python train.py --model="image diffusion model" --dataset="made-up ball-and-stick molecule models" --train_examples=195000 --image_size=48 --horizontal_flip=false --conditioning="none" --arch="unet" --objective="epsilon" --cond_dim=256 --norm="groupnorm" --activation="mish" --weight_standardization=false --pixel_unshuffle=2 --widths=[96, 192, 288] --blocks_per_level=3 --scale_shift_norm=true --attention=true --upsampling="pixel_shuffle" --init="orthogonal" --residual_init="none" --optimizer="soap" --beta2=0.99 --lr=0.0014 --beta1=0.95 --shampoo_beta=0.99 --eps=1e-08 --precondition_frequency=16 --max_precond_dim=512 --merge_dims=true --one_sided=false --adamw_lr_other_params=0.0017 --steps=8300 --batch_size=128 --epochs=5.4 --lr_schedule="linear" --final_lr_fraction=0 --warmup_steps=410 --weight_decay=0.4 --adamw_weight_decay_other_params=0
Rows from block 11 of a small image diffusion model, named by matrix and row number. Rows with one number belong to one channel. Each number is 500 + 50 x the weight over its row's rms, rounded and kept within 0 to 999. All counts start at 0. Numbers have three digits each. After the name is the row's rms in percent of the matrix's.
After each channel's rows are labels from the 100 images, of 14976 (inputs lightly noised), where the channel reaches its highest value: "responds to" is what is common among them; "lies over" is the class under the peak. Only what is clearly more common there than usual is listed. The data: made-up ball-and-stick molecule models.
# convs0: first 3x3 conv (model.decb.0.1.convs.0.weight, 192x192x3x3, each kernel summed), inputs 128-159
# convs1: second 3x3 conv (model.decb.0.1.convs.1.weight, 192x192x3x3, transposed, each kernel summed), outputs 128-159

convs0.175 079:545482515516558531456536578456488592468459514523598609529549511439445537556540459478491477526471
convs1.175 073:486506494435516478490530497442489563581489498462476434593476471502495529435472506421589527530488
responds to: space-filling; purple ball
lies over: purple ball

convs0.146 105:493535427486458490478631521480623522519498493516419548497385480586459470465487431429527419459479
convs1.146 079:558495527464465456445477454410459500537533528445559448515507486592471470536428477497425475563495
responds to: purple ball
lies over: purple ball

convs0.37 094:489512496388497541554522491551492488456425555543561514483500492539449468467511525443475514504523
convs1.37 057:427607508544517465538551585464480537517480541456552476449522575456487515575485437607516513497569
responds to: balls: twelve; balls: eleven
lies over: grey ball

convs0.185 083:538515494439479544463545549548485470481467492564497423482534530530465480444479497471494543466504
convs1.185 075:455448411507556405564546471473528417508525617431488515454500440440587495527492540457470512603427
responds to: branched; purple ball; balls: eleven
lies over: purple ball

convs0.25 087:424536575459557439457567539424465435461482538609428469592452426480515522486484473441453491418459
convs1.25 065:527494503535478541536546498482409552497381393539523471401500536482455460511457471485399504464431
responds to: small balls on sticks
lies over: stick

convs0.178 117:440498568463412494536548438476415479450529508507515462567494473418446479557527555570541508522588
convs1.178 096:482459355442508425465495493341418513432555441462503543482468509529479517480486514421467486482481
responds to: space-filling
lies over: grey ball

convs0.78 119:489492567482444573610545526572475439543491457457445531554455491546535571547486472559403524556502
convs1.78 145:490497417497551450477497482405538569584495542477484499533509562395454501491552490533510540477484
responds to: space-filling
lies over: purple ball

convs0.114 109:519490472542457300459444458517505509589553481509493546493494478564503447551328506507476492486478
convs1.114 103:517540510461529578509528495408469527528538493441498443490500455383461480468569482479587492546523
responds to: space-filling
lies over: grey ball

convs0.154 126:468508478523457442461546491506522623675455522519434458485500571536547507486479472551523523522530
convs1.154 160:587499509517437471422434470544429425421466477494521512571466463555474481455428446516434462518446
responds to: space-filling; purple ball
lies over: purple ball

convs0.125 109:539435546568370564582529480487499483490416553476420526485544535491474530505498544510692574605556
convs1.125 213:460550612425549510472490530628581438445531528542455529520499467547507556514527537502503494455473
responds to: space-filling
lies over: grey ball

convs0.6 148:474476435476515403493469418485554522502470455434509458433422464491477518514490535543527573514476
convs1.6 152:454547583538364582508452426529415516551469474465604504538527557497529573497458532453490519455546
responds to: small balls on sticks; balls: four
lies over: stick

convs0.75 073:530498527509571545549593484468451509500462574485487475592470521599479519440460523474387594526541
convs1.75 063:567553419538461419488469407514471500557465394456493389464495495450423409490459485547518527590566
responds to: balls: twelve
lies over: white ball

convs0.54 079:645433499532499452458584461484480588495488528557447503541526495490554505435561480501606503507509
convs1.54 067:424578554486567496505488421407548366515487413513471512422501605540457564612540454464486448427519
responds to: branched; purple ball; balls: twelve
lies over: purple ball

convs0.65 085:523552523432498434510600476450518431458501595549464603453503431490483441543463477610494575399484
convs1.65 075:447429396519494548473438470528490564496493477450492423528513465461517431556494553517506533576525
responds to: space-filling; purple ball
lies over: purple ball

convs0.166 078:402481506373497564622523546461445472500469554516598513492503416457473476434562535445495523486508
convs1.166 060:495503416443539503484482639491443448563592471526490482454467552555527395495638449409485424492524
responds to: space-filling
lies over: white ball

convs0.112 133:522512430496440551508480529613571610542421460482505563469460572513483554504501433483527486492409
convs1.112 118:565476496545512471461495507427443457523552480530465513545474461475399381580480513465489470513504
responds to: purple ball; space-filling
lies over: purple ball

convs0.102 080:459564445408496554523444492541463577433557592477521460487470485469477446428513493527537534410451
convs1.102 058:435410429535511526495522543516497604557485449517487564427515521390517509587516521516504508552470
responds to: space-filling
lies over: white ball

convs0.135 111:463410530551531631543485440574487424533490537483440550515530510535444474542469441583617505506607
convs1.135 108:504492493505414504454572553531546517494386487552532396469548551498572507508570561513462466513409
responds to: space-filling; purple ball; balls: three
lies over: purple ball; yellow ball